python train.py --arch="mlp_mixer" --train_examples=48750 --norm_position="pre" --activation="squared_relu" --conv_stem=true --beta1=0.9 --beta2=0.999 --eps=1e-08 --lr_schedule="cosine"
Rows from expert 0 of block 7, named by matrix and row number. Rows with one number belong to one neuron. Each number is 128 + 32 x the weight over the matrix's rms, rounded and kept within 0 to 255. All counts start at 0. Numbers have three digits each.
# up: expert up (model.blocks.7.mlp.up, 16x128x128), inputs 0-63
# down: expert down (model.blocks.7.mlp.down, 16x128x128, transposed), outputs 0-63
up.31:155147085097049105101195114149108147150179102145091144096111160155157129155118112209172143140131100062131095102138146115085187104156101153133158192131087097090107132125068183165097149153124131
down.31:116164122129125156161163088130112123075158124104135149057154117122184130152188083151156105188162181122109073098107114125075101073084148176135105138132071139181145120073156164095091162132154146
up.32:173077136142081093148147118147107145054213073123123109123108087145111136126138070097110122130163142148136154170107183069084113150138111113128122119078109109142185131172103071108128203109122134
down.32:131120164129130137064166128146082080164136100143082149130114114092145118089039104187152142116099132048087099118152128167140143174117099101169114122109095111060170121146149118117161116108147152
up.33:049136160089144144142062072101096111115084091166149121122099113063073087153127125125104076079109083162114047199181192131170104082189104125153066097141151080124181122094193104099065135174107152
down.33:118167192052125128175131155045150141130119158122206098133157084119091094091169151055076164090149163140116131124091169133121117110142129116119120096136132110149168085060136146104126145147154139
up.34:120139149112184127137118132118051107153158100137094099105084175131129100153134120096134074151114147098080134151146126172144109147119182063145180121088196086113102161171109081170101174100129088
down.34:138150106094148152139090118109153097103113141103137111120165125149106172131101125092146117141125110161217112115125184044097174143098159095170166116102061158142099163149136179143124113125138109
up.35:211121115143164093085132136187098092140137189155151115119213123171122120119125102135165116125099106146092146149142137140148136165133082089118155082142069134109154085186072155189164142133047112
down.35:142121174140101079121097185111074129094180149101130187103107169144160179153030087083160118180114119131103187206059188099129153105130082137120125157120053184105092168146159122168063108135118138
up.36:140081112189129119154106118165135115153114097048144064148086091097099174113179107133065129114126150128129168123159134122123159145082095150102189126154116105152054128143077117152102130140147148
down.36:104161081108197164184159176147129108160129116126120137123107093175162120116188129109138137078141108107104153142094158186120139097121124137163070146123167179108065111157150143074165160153121111
up.37:173080125105135172120142081136168136156099142105130098197125165108124098101097154112121099103087100137127131139157117166174118145067197104100174109126127176145096150149126176171091117123126138
down.37:089133102037093068104070135143097131172117096142142111114100140138105115114164120115150163092060175109136174150158127157192101141113077165081117146114184070064179116143143063096097123083142108
up.38:124081107116121098098124141152136091122150137162147150088134103130152115085125160143111143105143159148115084143130115124113092101115129146123149153170150142148063166142135126165100139149134143
down.38:163111170157071073106143096172120113134131124135138119102177127152117125192109079132082174091183136126140165164172098123134159169181100117122082149062044100155046183102213122125178123158146123
up.39:145181148171085131138112124139138186132091144072134124151160149146075203107098121112092070109153103175104143117115148141132122107087130195117134157199202084151169099162063081123135111160110128
down.39:072104159152119094115144156196152100093098119112184173160160194094084134133169150160162135131141100153141115052162098105118079118145138131121119120097126089166113096198126125126130197126166130
up.40:174102085177146145107047179135139141111181126153102136146104169127073096122146092174110130137146131144154119079115105145096129073127106177101099100108097140078162122197114152154177133119132169
down.40:103181104154147084127130129091131203134089099140108141104166105164090197081151095099145082153153077116117130122079093094166109094076141115103165152035120082129129193177083127140104154120133105
up.41:084155172135127133113121153173146188128169055074113189151123162148127131174144114086119176147101112135049108138056129097123097141165166122170111152111087129115117086116113158137202101183145139
down.41:083119087130155117100144173084118125126136104168109128145128203119106070114122070146111049193113130075113144120164131119073111110096119153158172102126133112121144114084161140138132147124130108
up.42:181174113155148136167155162096180172155124101149155176108091109083176139159119064107172154131160118138145153130130130159198111144078174099114122185069178191151122123087098140129155151123141175
down.42:105134088121123117133174101122137082085114125119182101069149189104202118112121086094174174121110116144099097153096142112109140108184181081099134135104118116080159109103107124153084149090143144
up.43:086102123111152136072174186220165126133112144102189161109172161122124133198157184109120142120160138140169157133108067084113101136148134173067087123189099165161140129135114117098007066162118174
down.43:106119113140129115137146175141136179146165111187066126163096107088144143109094186099114093157133108109137137095041129143127083131124119100173101151167139151115173159129164187103163151107153189
up.44:108061213112146120106156100130158100154149122175133101123111131093157123111109065129122114107103101158083154103180159203102128075138128151060075079141101187153156125117132165130079177103154181
down.44:092150137147152095082115135153082055120103118135119131142172114084134136158109094118122123088075105111122165160077145128136117107088104137070144177130066135132124192142104126157083124133158132
up.45:137139200082083103088180130145114148102094176127144165105113089133099152151155178174141125091137148091145056135107162157163135123157123080142116111150187113059147135145128148133109064104099151
down.45:094145108143072165134113171117057134100130064130182160109070153141082111145125090171110117133124135121142148189109161121125205146118195111179135165100116135150164080115150119149169169128132150
up.46:114085145128129081100121091108120149181107178127144131071103111126132108140087118138105062092132075166131116159155137123088149128116143123094150106147131107183153118089141082118106144144121083
down.46:170100087120150134140069140107158166249145141096133171121142140093125130142139105108145160136117150161115120094184157112177142135144113148115098063163177105157103168183077143164156107149102135
up.47:117084128146130128120137109126197172135140139081153097121140169158172107107117093155101110126120135144123112120187127053168095093134092136094117125118152081118136172107150156133196105117133127
down.47:144148140117052153139143100116119138061113083137118191146126123101077125168102202114071086172050047100152132122172116108179108095080176106185115099130118108068128154128187091119098084161089103
up.48:116137104159172147104106065135093140177122134170102145149059120145084149142162119128078114098122166174090084120110129130147085096162127089102155139147116103152159151155116158108075175117125140
down.48:125140119071154141076141115167146165128117069102155048138111103113078144117120140150112115102119107139168124112116147138121148158105102077078121173169168145104096119153141117079155155124098130
up.49:187117094131167116094062059099163164098157069166105108065177117134101124101214138034093202084125102168146134128124142143143167126129156156154137119137070105065185166179157116116096123087185168
down.49:124173132157110102110090132184124182175167095085111118098107098151133097101104139132099101079114135125140119100139124086092128117126105153122190136122128092165037120135122143106107054162122054
up.50:092218117116080111065130158111143164203100117161147151160196103109168133082104146187095116160119061154122134086120180133142141106100088104073141030087143116151095160093097131111118147142110106
down.50:131127120173020148157074205099115097145178142112085055127169137147135078137163134098084099171174146094116103123147092173140153103104169110128117170118092127098099147092134097144109106152103153
up.51:168113118133116077098119039151097153166179129099120090133086142106166147076113116139155089114102153119186129092120181070099155098132101147103194168130148144146160109177196138146147166172144094
down.51:134132158124135134086160130169173110147088099147086100074113146094111172133110096171130114161111150118179158121142090122059096120123081099089107093177170160094124119118095113158141128110107111
up.52:114169134139183096121071107146145136173117086119113120170100092139083175174075165124044133197099078095108106097135055119151079171110123154177133102164112187154091113151144116086102131084187107
down.52:082099088140142148158166143118133104096143162085123136101156085122061192104108115098115157097170078102124126119073107116152161095125120141153122141069096147128108147128107137138145114121220135
up.53:127144190162123158142119105097084184115112137065135123074166134116139111121128174134046115084123117163160128113103172096156136087126144138138135170086126153100155130171090082115117121067163110
down.53:117102190184155131056056090102107154126109157143166164113166135067132075133167187151120108114148125111135161050134120119081165107116154065122105144150161100151135153099168110135120111124108103
up.54:140124117134087087116107148169141140108136082118088138081090118121177136145100072080115165162078160109066155149148141171184153141156070074109166087122136111124110065118196086133129111067175094
down.54:098106130138062156124161080100065118149146125102110122146143114166113191143122142069125117119149150101170127157108115065104114174109186126123203131084176164095093137165105172131143158140114123
up.55:137144098112103092165067088103109110090104089137108110127136201107096123115166121164125119191139094177117146128128163085171103138146123146089133095130145142124098124096157109166084154089109150
down.55:189156139141133158130121093060121128136124078152126165168083126116131133096202168108097107139155171081155133119120129136103083153165133221154087161134159128136087164182122164121132149096071170
up.56:124115088130136153052102137112170108061134173096116173068048119099137154131112118176205150146114114126160120097135139133173167123153136098127142190137165184101113072142109121140085131106208114
down.56:122080157158109091182108127130172086108117138089153087118138144067092139114149132180161091134157177157143119155107136126138170086141133105147171108137172128160113147079152164120104112102134076
up.57:131119130126138127143160162121153122115109139105120080125104130096082126139155107140157133120190100180142166104159158101124055135147032142082134136135106123061153133125096150100117138087135185
down.57:126182115168116211165120139124104145063173101110129129134105103112164172128115152086134116084126132135131190120170197179127175104117081113067179151152117091084081115114147126128108178172095068
up.58:113117127144153151175104171122170091131132085124105115174160109131114152143101109119166094040141146140125148139117171144134166097134072154140096170102187123088147154160129166157153108095093163
down.58:099101135112084158112140099120187118144097153215086103119148094126177078144121117172105142185135120159144089093097133134158166124115110173174137090122126156134176141078145149069107177166114159
up.59:117083130148141147129110187143106111135165076120106146119140134141145160073171197106205077136150188096077113115106138186093138070102161153128171139078133121151136133126144124099086138141082148
down.59:160170122143130169157111116130176154139130086175034180133127122105143117172138154164128162115174142140159115108135108136146103083148102130146104145157157135091101130100117175144117140076173117
up.60:149135108102121128123175143103191111158153073110102121060125120139079145129090125075108177145099143181126108067076157165083128098087082066110179106107157108103073134122129099143146105119118164
down.60:127138148100094163209116135168123179143099173115100132053187121106100108091109114110098136160099137192099115173123191179109160145142161179049166158136141193108119153146135152142095088111170134
up.61:172062132158154098085130098145072080118187170125119143155200120093104085136131149130136179122134114171118128163103124160095132098067127093059150163093103123172095116113157128078170147107157118
down.61:106167111132132153149150110099123063128166098129101152055161154069168131153126168099118147167075128161141106138137133183118147086161170107082096096157188130109163104116170120148143155157136119
up.62:101108090120179115141090094081100137145132094100093106152069141153114150106091064119112110137191083119085214113103100178112099161113128092104083172127155169129138198193104136173112115047173115
down.62:103092028132119085162127178104178118070135091089117159161097123105158178106176084111159121166165130139068119115128166123176129124094098157105173142119047151106124111063161164162175140037093143
up.63:141107157148085144087164187145131123129134189162148085116107209168194151084105162159136111132137179148144110162142115115118126148155080173150133183138205145093084144095160123124150129083163101
down.63:104131130108092125071157149146165068106097183091119128139119160158141139146098161125133103081144142143111170151100118108144092119137132157126145155151094170171087079137142126115109117101172150
up.64:106131110160182162094123092086140070135042171146157174148086161150152098118171134086133152110137127170148103158151128157089095132028091110155147091153120159141080174142121119146150155079113127
down.64:131173171133123148089057074111083115144134133130134125117159087140127124159124184191117152117132060106107044136075110088080091165093113151160110189152088151106124164134108187145126128092118116
up.65:130168108091189148116088147146121078117149131149106116083111072142134128108122126126163172093122177121098156141099126117110132145118169140115104124143094120089145115089181075125121108122100089
down.65:088123109047154125162078101127136151119119164157230139112106048129135130105144069065154130137192183144141127127110116147163088107153105127139111129183107155160114145118115077086144115171120146
up.66:128192124162111132109139124156102172165166171126149105133146184096078172168110165068168129168107134164145095156121131145149080114133127123139082146155091117105142155092097115148108090145138070
down.66:147080130062057185095115140128142113155163127131132127170094096156126117136147121111133116119125129076176085097122160054101160149076232103131152158094139154157092111134181186138151115089157137
up.67:105182159128151100127125168123113131084112116109135157107045138153096085070147092162102148116131109092151109103100178145133156136111107104153115095063116162141165131126113107143131123119137114
down.67:163095072079132139135124128172182129119115158153133136115102107147101155135117114106121099118107126139116145155110179108124114112065201135061142055120103162174157107105124112133136137215159088
up.68:139177190140107123071100140099127130134114219163074088102119101140140166137078179095094079168116168149114093111105094127082120086122167101160093111125082125165114133163134093119146127129144117
down.68:099119142130151129143180130091152104143101135096106081126088130113139109112149115142109134155079160138153094115083094127128100139100154110149136150129140131143133113134160145160141140118139158
up.69:187102131118160085171120112100087115157150125119104206089160095181072159152155118110063162162116119138130116125114133124122087087070148140060136146155122194137127118128175094133103153120162168
down.69:090173151089129154161111139145144145084081131160152133106144082203112160126161096106165199092115159077113123120069137154194098145092091082151148140123145205086089095065158133105160110101120130
up.70:129221112120106144166156101136149126147138099159097160154149155137065108055164136129162123118143196058134141093153086107115115143109137117118124060099156159177122131096085154137182082133047095
down.70:174226167169115097139134164084099113122123169068147153127145134095192154106065113173161097152172097140118117077100133095163128105091108115109089098115128092106130165102062105125096126139145144
up.71:120148103147096132109114090130128145130128108098136128148119146138116198100165156114168144050117113110126098143139093126108074119143122160145156132144106160146153107130143090133124177114093141
down.71:074096133084140125133146131111125101160175150095145159110094139156115106196175100141148112112028168205151147125127120118153142139156198073125122077136108199096185102103095165155129155177135136
up.72:111144105104097091136117140188148107156158131100152160089119132101122111175104052137142119046181176103133100112089189095154090139142129122134134139161131113128157104156135119077134117079120050
down.72:130076135094145172135101159123113182115190112134132118128124165162155126127162210144135139089141088102123161163147118111146093099122165095160094159126128122126113170150165107136113094117108155
up.73:127151134180115167088147139061122128114162147107135100201143111114089105184110126121148132143148130119134102162176119189039170115119163061099178143139101132179138161136078072105140090101136064
down.73:115111138073175097120131085099142126086125154089102101108084134170143105113081108097084169150079119162131085137171098189154111105149103115141182151120104062110137100161062122139111174128156069
up.74:158119127137124116127125091157116212100138121232151104150132106080187087090130132088123142130102170209164059161120128082152115104109198094143126105092159125132191151144147139191106119111071103
down.74:117190114184120135139179094119135105123116091075103096122144167027173147100141100141177088106128155185174072155133148160135117125146124132090202099107133095174168154137184168131169113192158173
up.75:128101105140142156074106104130104121132093106169139083149083080142124118100125121181064103122156189168130057110045118119115196132129142131139110149134123111077112123142163129115110179108113130
down.75:150190140094155148136102137146114165122123126148150182075118113157129121156132137161097149181126188138110092111165145086155171120160137094136088180138151135082118188166185183097088126090127131
up.76:132096119054093107196118104173144156133170140108124078196152153147154190126151134122135076161132131160106124136130105122154091084103127147097162158122070094135123133135131162142156146167138116
down.76:125127167123126112145160175186154071099144113181177107107136170103166095148103075114162078159145161125112183124145100143157149149124114127090102061137120172105145174126110079081130126233113156
up.77:117150134084166148135083120098121103145112083142135051158154121085191095118066114128116174164121114165148178136113195125135137137073101147122176125143161143116131134150185127141141142126087101
down.77:151098131113158086093132245107158163121095164154143133133094161131102135110111108148146133099156136128071186168202133080125137153148142127076113166134136187101104146106146169076140167117174077
up.78:111126142110095123082124115117135125140124127118088121124123103086124104151081119134123100130078181157158083081148159103125105126083136104145100155134114162078129176185092130179087110102119120
down.78:131139161099122143149128093154095156136140120145146166116171157162150178133208073155106119151091089157186135089093087100146102074151054140130173112146132127090166075067141102136131099155159121
up.79:125146146192138147166154148184159216144147129093138142163147127096115154110138130178115183124114125201136127123127076143130177099173092108165177130090126139048142239195168120095101138134103135
down.79:150089188174111126134085132178119152143124129121114134148166151134166147146152127183111130135107161128091104130185115131057141155128103124119161078121154144108109112177155138213135146100158179
up.80:151131184112169129115107107107099184103123168132098124081057109102084063149155146086138101090118109134119138139124126136076100165208133096114159160103164149187131127153059055163134070159144090
down.80:183144143106156117122122126109124127114137148090101149112076092056159063104146136146103129190147209140150091088166159092143050096141062117131141127170136126170153113190090127180108150103100180
up.81:106111124087130174092128141183153118140108101077146149120119198156120093131154149122162156164153122117151135105107104149121121068096133130120159090134202081160095073125084072106178128138104086
down.81:162102161086128081098031082088096146128100113158061101177108114152087144097168118195108202138142178192107081200169131162076096135108129163108124105161112124106155077135112063100089180092089127
up.82:116122108122092104091149207136107111085132105167144120183158127167143070101140124112119159110192139108174137140168080105180151082066172125151152112133053122178107109151127152196156127127170098
down.82:189159152117102168140166127069143170172127141161114166093131165073118125050155177146118082204190179149148117152156123143130127166078157102140120184101144141123173129160140176161139129066147120
up.83:175141131087120083112141148105153139145152106110166138075106107102154128168159151107130131183117133191139171128135122102141105116127113189138123102085139176123107111195086137155101142183103129
down.83:118105101141098156187116129126126171140139137139046064131055174158143102171154129152134169093086092136126141088145134098156157069102176067112091178090150113127089111145134139092138144123119118
up.84:121080122159155097092132131097151130112075137127111074129136103069142070135183098104173096149104124161091136052153132150120124133209106131140176139125155168122124114064127106144104187100157111
down.84:110084155128126100098187070088111136076094086143139113055080108178170151128146139085183194190189146078142128162111063131141075106166164102129101151084143076131121175104180181116146158141112121
up.85:085104190105090131162128140080144120066120158109134151129194153116116095122103136119096088124114143095150073115138174181175060127106132126105167138088163114088126154129090147184131132122081130
down.85:141113113156088145170118182132139185159125138150111146127156156127154163186149145096175116051116138100124124124097121145130065111185117102149146115143118160144074120140157179068103143154176135
up.86:104105126164148189090120092147155103102154142117136111120158061049147123123136175104114110133101127156125186148062180136069175087113108123119139112135131148139128126108127154124121114177089177
down.86:100119135130157138111109099147153156119086105206089128129066162106111088088178136121147155078098130112145118119123143130108109118149157131165113124080164142131073095075142102046111121158165158
up.87:133126115077147107142154128125115108163134156091117221093164095128083147141111230131091208196101120221131113142151118117163096142101127140072103117125117112171110135106113104089141075156216127
down.87:038161130090200126121085114174107136102146168124143163125172123119105155106149134110136093217089133096101148167127149122123145115098131056134102099120171155101154140114137111077130130107155120
up.88:105122124104156078105127095111194159128121133140093073097133129107135110180110108133075166119095166143172127092114136142115148083116175126099067136122144166131115105171110116139079179075153065
down.88:151125102136175100092090170110129052110167148164116153132131065196179119138088098167120117120095087116160101103155138115135152188158092153119155105079134089141091074128194182134148117120103162
up.89:133071165113141126112111142161097134151090116110123170117169084142118130123162151089104155097147152137125140099185096107130172142152058073130084060131088126107127144126112116106120096143130156
down.89:153164097084169121135163138129094125150135144159113122148117123171076061098146147125140177160129108135127135163104073132114108182105112098082156106139137130133161099112091081142113118139152111
up.90:130065180171161151140099080108097089156138079213132126177134124161088150082123071109136148149126175100189136166124119167190079017131104152008103147061121117158070180146128093181152064165111154
down.90:114155112195175153101140114057074106073155119167069075139114148129075154188128159086047170034115147109089205157143144121170120121113134112102125155104055138127132138142160118111108087137192073
up.91:173104176167140123140098158104118123201096119116140176133169083185154114109086122180171122162081114160152074165053123106125160194100145111127081140114139099130123103071140167104129110104155131
down.91:125121176119104148075153084123162077156071159154085123173124112145079133142139217136071167093132075138193149143124124075143116081103145160105107137118166162200114176187144155112130163045108146
up.92:106122119135125148129120166121145166074146122206100142157082122161158134131122135174177101102132149162127149127118113127124102096057141130133090120086088184087099059062092133119131148165099126
down.92:124129143093144187114156099110123140157116095114130165124155176136102190159117156096074166150193150109129113120078062159156112124121138155167137104161115126123142127085155066126141132125127086
up.93:127159152126133122089204097111122109107128077113150113045130123117172081110148193173146147196138156106187117120138150113154137102088179123094068122115140099118148100168140136112120079134134089
down.93:207133145148171143143133164121075101105148079114116105146120138072120119145152098148153193155080128165137130059100085121135142138170075173140145171154105135130126123105095182117098113081094190
up.94:087119164102113147167120059108166114109157119086125106152089129089145185137169109098170118134152119131146132074174115112132118123082177138094073153112126186118175161110165154079132141151161140
down.94:131118096154119117153131122126164103234118110059118105125118137092076113167167089131096103140076122171129131134104132140157141169173123105142075146127108118051100155154151170144104179090108147
up.95:141153129181166181131115161126134105142104115169159107105093164124125092135111128064074141163121083119074081076116156162121148152109106144049122076154110126139135116084183113082075083234107168
down.95:157134093116170139169051148079138175122174144105134083076079083123125125068080153078075112140120112087146118102120126144104142115152103135133127146141105169134127071140145141129117141118121070
up.96:123111100118192158059168102142120133056159090176187171107117174088094132166127122133128169131120091111085140121143134095158151143187108170130136153164164093097165110104199111144112126115120143
down.96:116136128116179149118167116099054133146074115129157155204155122164143136110146153065165118061124117124118142141145136131123102145132130046169125102198172162110116176123155196170177083114143203
up.97:116102084152120125066154111088101171098111201142129211130125197157140097082115100192150184123122171132154136140102116119142102097115153150105150136099075137151141129140139123080159172101165128
down.97:099171115109096136123049110160165141173150096103085114124099137124124147129135184135163172157139126147140132162105136124100110122097118161158111132086181183133163173165122108097153119153184053
up.98:119116165137146130103139098065172166122129163155121114106103141071069169091163179104137127122158156152115074130140158138169153082084106174135120164173122126150139113157161128093151135190182087
down.98:087161108129147063100187136089148145108121166140113110113126133130108167109109109125092154138119164138164122069142110123119098163125113127135181085165129119145093160151116121185167120138148114
up.99:138111123144110148125119182102079155121218081112127155132176109162152120118146201139126149114137146169139081115085046168116154106145109181161106111159120105164099148197086161141137055090141143
down.99:115128099133155177155182116111125149104119108066089114141121099017128086079138192127091132158099104142177166084182139136058097088113163169144144116095129113111056120134137108107190120108124140
up.100:146134103159138174109122165107150140146162141174161125144158135133135176131144089084115096104120113119154126125142109172083130224136122122146190155114186166129052093130181125163192138129124140
down.100:118140150118121105111136149146127110188154101075050101149110088139123127138155162191135106138072134092165106117191134096103088075172068139117096078085095149081176106158132145109139162138103113
up.101:122116156196101103149088141131112108137152142183080101122173156092124139165128100122186137098156154134140117095140055145162162145160136131079111156136096141111149076100149157087114160133093092
down.101:087146070118079187186183124142188116171099115145167117145144126114160142143094164164169155097135203096203103063164098111122137136152178134141105124155170147172139123160128199171113146143189165
up.102:102140075131111141112108099126112172192126146094074155118137114126130066145121137155129140124096137123115159122146083164127156155193139147169122157204160157109072101097143161068072075118089155
down.102:130168120095150169111126128086148109092132107216110177194173102114136155144122144119127142144106151143151068153142147116142134150116112193166167110122087095115125071160117135142102126070174095
up.103:104098153078098137131130164155117153099136108125179125113127121079085103141066120119139121124180143077087175040074125194118153119108141123126139140149104158158147154131104113110112098145127087
down.103:110143157100125133102082146124137137134140114139147097159147176121170160103114143197121068158164121148094149161118128099123178128125134160085112129102052172104127152120078113167119076063117103
up.104:133124127125107121121167096112145139111139075070191111101087106177156169137107109109094099157117164135082127160124199172121107122161129129049075143129155133089087119156146187153114072120096101
down.104:163162149139135171167143108129095107147137083087138143047094167119081132137123115088097159092120176056131158118120093113124171101129154104174158073178116070167166128137098086154108056113166144
up.105:117120164097123169163116172055145088112127116168149110109090098110110069174116111112176128122092148084169102140096145123094195136127128127130105086206115166161109118155127168160118087162136168
down.105:147102096152119191070115119122128113129151158103143170133102230178144137066149187142103138158096142208108111124167118096110108081116120124115023150169135182108188122151093146120062165144199066
up.106:157121087133048162048140129132102120152168138124075123093121201169108119170164131082099144124174138153165116156131142086100127132135152151057181137154143165111071139167100214110168171152123145
down.106:135126130156140108127120142073151159100104176162159140091118102096112176135127128135105140113110110105124145097148147070189108124114159145103130053108067159124125181070151111185107130113120158
up.107:112127165127100158087155095136083123121074097166049188157131131130157072128094107102045126093082161129097103130223147142126177131111169158122144087141184149119157109128144103110081143120170128
down.107:149180112087165092109187182102174111093102158139166171069103107146116179159105124131155104083157130066129094133132192135142112148096133062126130102160111132124098122143175101127127104085100174
up.108:100127092147167141103205121161164105123123139110133098092167125172137152113109128122187130125107122095147134051147141127119080106160073117148141148103102147091085127132101101147115136173140128
down.108:190132128122156109158131141062182148082112077127136097147232063167102163110122123086163137095136150140151121094124120108140114106090167139116067124109067089135042190103125137230097099133080153
up.109:060151138099126110056169141160110103124140090178176131119096121160098138120144125140139086096133069124111089109088106174118121094164174199077112148160145143129112065114069081127141121092121127
down.109:107081137151074154144115172153126208136114115164072114115120130127136088084118132103134231113140125125134081141137101187117162108070073069152097156140148156110131057095133150094109170151095156
up.110:147170201153087146068120173109095129128105111159164130089137176164079116092120153142073132142129079129102138146102114151123089129097065085123096112081082104118132126087164163129142114117099203
down.110:152116160141112139188094143118110138120141173155152076137095127210112145170165184133032058158108150133157179058101149081117122113111061139127099159125091095187114098122130126053170133095140139
up.111:098190165090103135200205146121197129106104098137133100111177120127095166099082159105121081129140158150125109081176105091139175088148130089056169129144109153123132166152133136128152118080083095
down.111:102146102091116125097046091069161130102098124121151132136183137148161228074120107130108036119147122132127133083171114105129161153146102158126180041124157211144113105150143105110131187172124137
up.112:093149152078103148104054143080174157126132150090111131151137134113123114126210094049123133083046128086173113151120095137192066134091172049093145115144121139125120115177128157105139066118150183
down.112:144108110104151128152175118173164089071146149194160205124171159140149089187105115099088142106114098162165079116088190139205122086128152082187153182121124124059153154069115173145124159104104107
up.113:152087121132117088141122126105112129142134111125099114139143124152148114162104130068101135139126090113150144086140130139140110105131128081127126126114080092145139171138147170122115148195123128
down.113:111146110148124141173095073170148124108165106128078142133118161119090097110143051158113100090174089116080111162130137159143174140152112119072159137102189143104113135098136163133133156132118184
up.114:157164117115070169085138150156117103121130149108204143133095119125107052120175140130061089137069138134131161130177151104117151093150114122090137114066148156114138113092129177122092140181092141
down.114:159126151139106137107142169139120171131124091140104071097133217070143074123147129124086177093161091183143114114097170128125149131118129119113069098156181147096166161141165120134068174186151137
up.115:126070164185118167150066131129114135135109110112147079148116144130114159151091135184123160154179128134165091147176085153092141153161117118091140104137179159123146133113102191160117152112119130
down.115:142098113102147104129099161168091080083086072114099049095121165130075087109107077089127117178174069152149104107114122111135100177096101078160186124097142202126143151123066164184118139109137116
up.116:160092084137164116071097101199159091193114117110172159097138147120131131106119081136075148091124133131103068163120097130097168170168160146191151172125106188124136172242162106150139098142144086
down.116:117127111098135120166085119138104132161086096122165174184104149149149078056098184092084176121172127119119121106131120143150129157134145140156108099182148097115109155144153110153150097141086102
up.117:145107132116092158148119103110125174137173174110086082149111139126159149130102118119090164123167172134154184088145135173098172124131112133178096057156202152143134145119114156119131176107111124
down.117:151136163165121155119108135120141098104109190135126137110134154125164094104146058173118093113111111116151124131139172116178109106127206160073143142132157180114129128129094182116122154147166143
up.118:098138110177120134136138133130143112075179097129078087191112165172052120127196063106017145147139101122124145148086112087109155131118141155086102120090108106058110141122121145090098137147158171
down.118:145107141145117031127059122107124113126095206199162134160057132095112105130159150134107150135141128120086193198191108099105129156116093145130094130141079162131060109130111145125156127154098160
up.119:120132203188088166138129145140180132089137142109101193144127158066122127163214153146081081165139062126133182137129071139138084083120098134084104133159118115092138136093164138121149140152121141
down.119:100120114159125130163117113102080097175138166145074135145153156159094162138140093134107071116143129087140115145152154172156166129090156099165111120101139056148114134159149126153098111163111082
up.120:093180196055174136123187133096135177139084123104133110160111142137118108154123191117174108186136108183138139150158129114167156109154171169141065149101078130150120125156135111177080143126091123
down.120:149162053136097109179124152200120153106105091113142124111130082081066096116153124089178093081121159120089098183162126123094120144202132150136130174129087147112168120145086082181109113145108118
up.121:115126104128138085107122079122138149072092104136118192128137149119063186144141108093146116163142164032089145135125201155160146101146103152105199151141118098104090115130161075053131067121106104
down.121:135135183144098222096155151114109101169126097172104109165176102106125137105102162126117113177159110101123096130205168177087121106168137135117127141086129172146179072132160156111165148201093078
up.122:122133148075177130150125165145087154084116136117183107114132101121115204102136120095142060122145102133110136099122093095145132145160102143179171071145114162148160164151097187186097164145155135
down.122:146157135161212124102182105101134102141169164090172130069122076120118100138124149122093155104164034187091146155103159126102118132107041117145144100174136127105135158163082082153111059123078124
up.123:145078083129129109118132107204118125168143170133109145129106162135126110169097133134138099134098141178063113090128166146118104106071153116153118130124111140157111087151123146113108082142058145
down.123:105166128111085079197179142102146151138120140135201134147124053134130150067103139125103128138130193206181114116136132127120106152134106224171132232076177098157215165181120140064127165164114081
up.124:130161144077032139098084084124177155125145131114110053115081101106136127070170180126123109096101179156162139133171104134195134145181087133152116123108091110132120116126104094163112163120157108
down.124:086052122090131114134179174177224135102147110116124083102162118136110121128115130118172162095110168109074171182107137148112120162110135137075114108114145191130144140078122136107187132189145133
up.125:119114185135159098086149086114166146105139124083104161103095147114103116127178140152116177130135199170158145101124185151121124130134159129171163162118132102119117154220157154118068135115128159
down.125:133194084087123089106145110105109136106135164074117112115126103119151131137177144149095121136131150057149129157141135191101129135091128142166063143113154147113192163137108095132126138097139159
up.126:194194129073097100097130136089127135114155157212079140064117092135104121131123109175080151118154086122104143157055139091124102088115203111186073120123152156126117155152127112156159143119111100
down.126:170155169102112181153143149101139118118130132089140144124110078187139146137130093130125081112144168163146139130102130136101054072139119109167037104157069123124129128135173094084150113156151127
up.127:168153070179110129126160177167125158078161167102113071168154139110163119161143119122157130156138107164120073109139175162092182095170136162068086111136118119134188130157095109143157163129108148
down.127:127186123106144139128087085070196171111096137135116114081120131140172140134107049134141117119107133093084105118145128124113115142108102169117159147080089112124137140115127104183124154131218123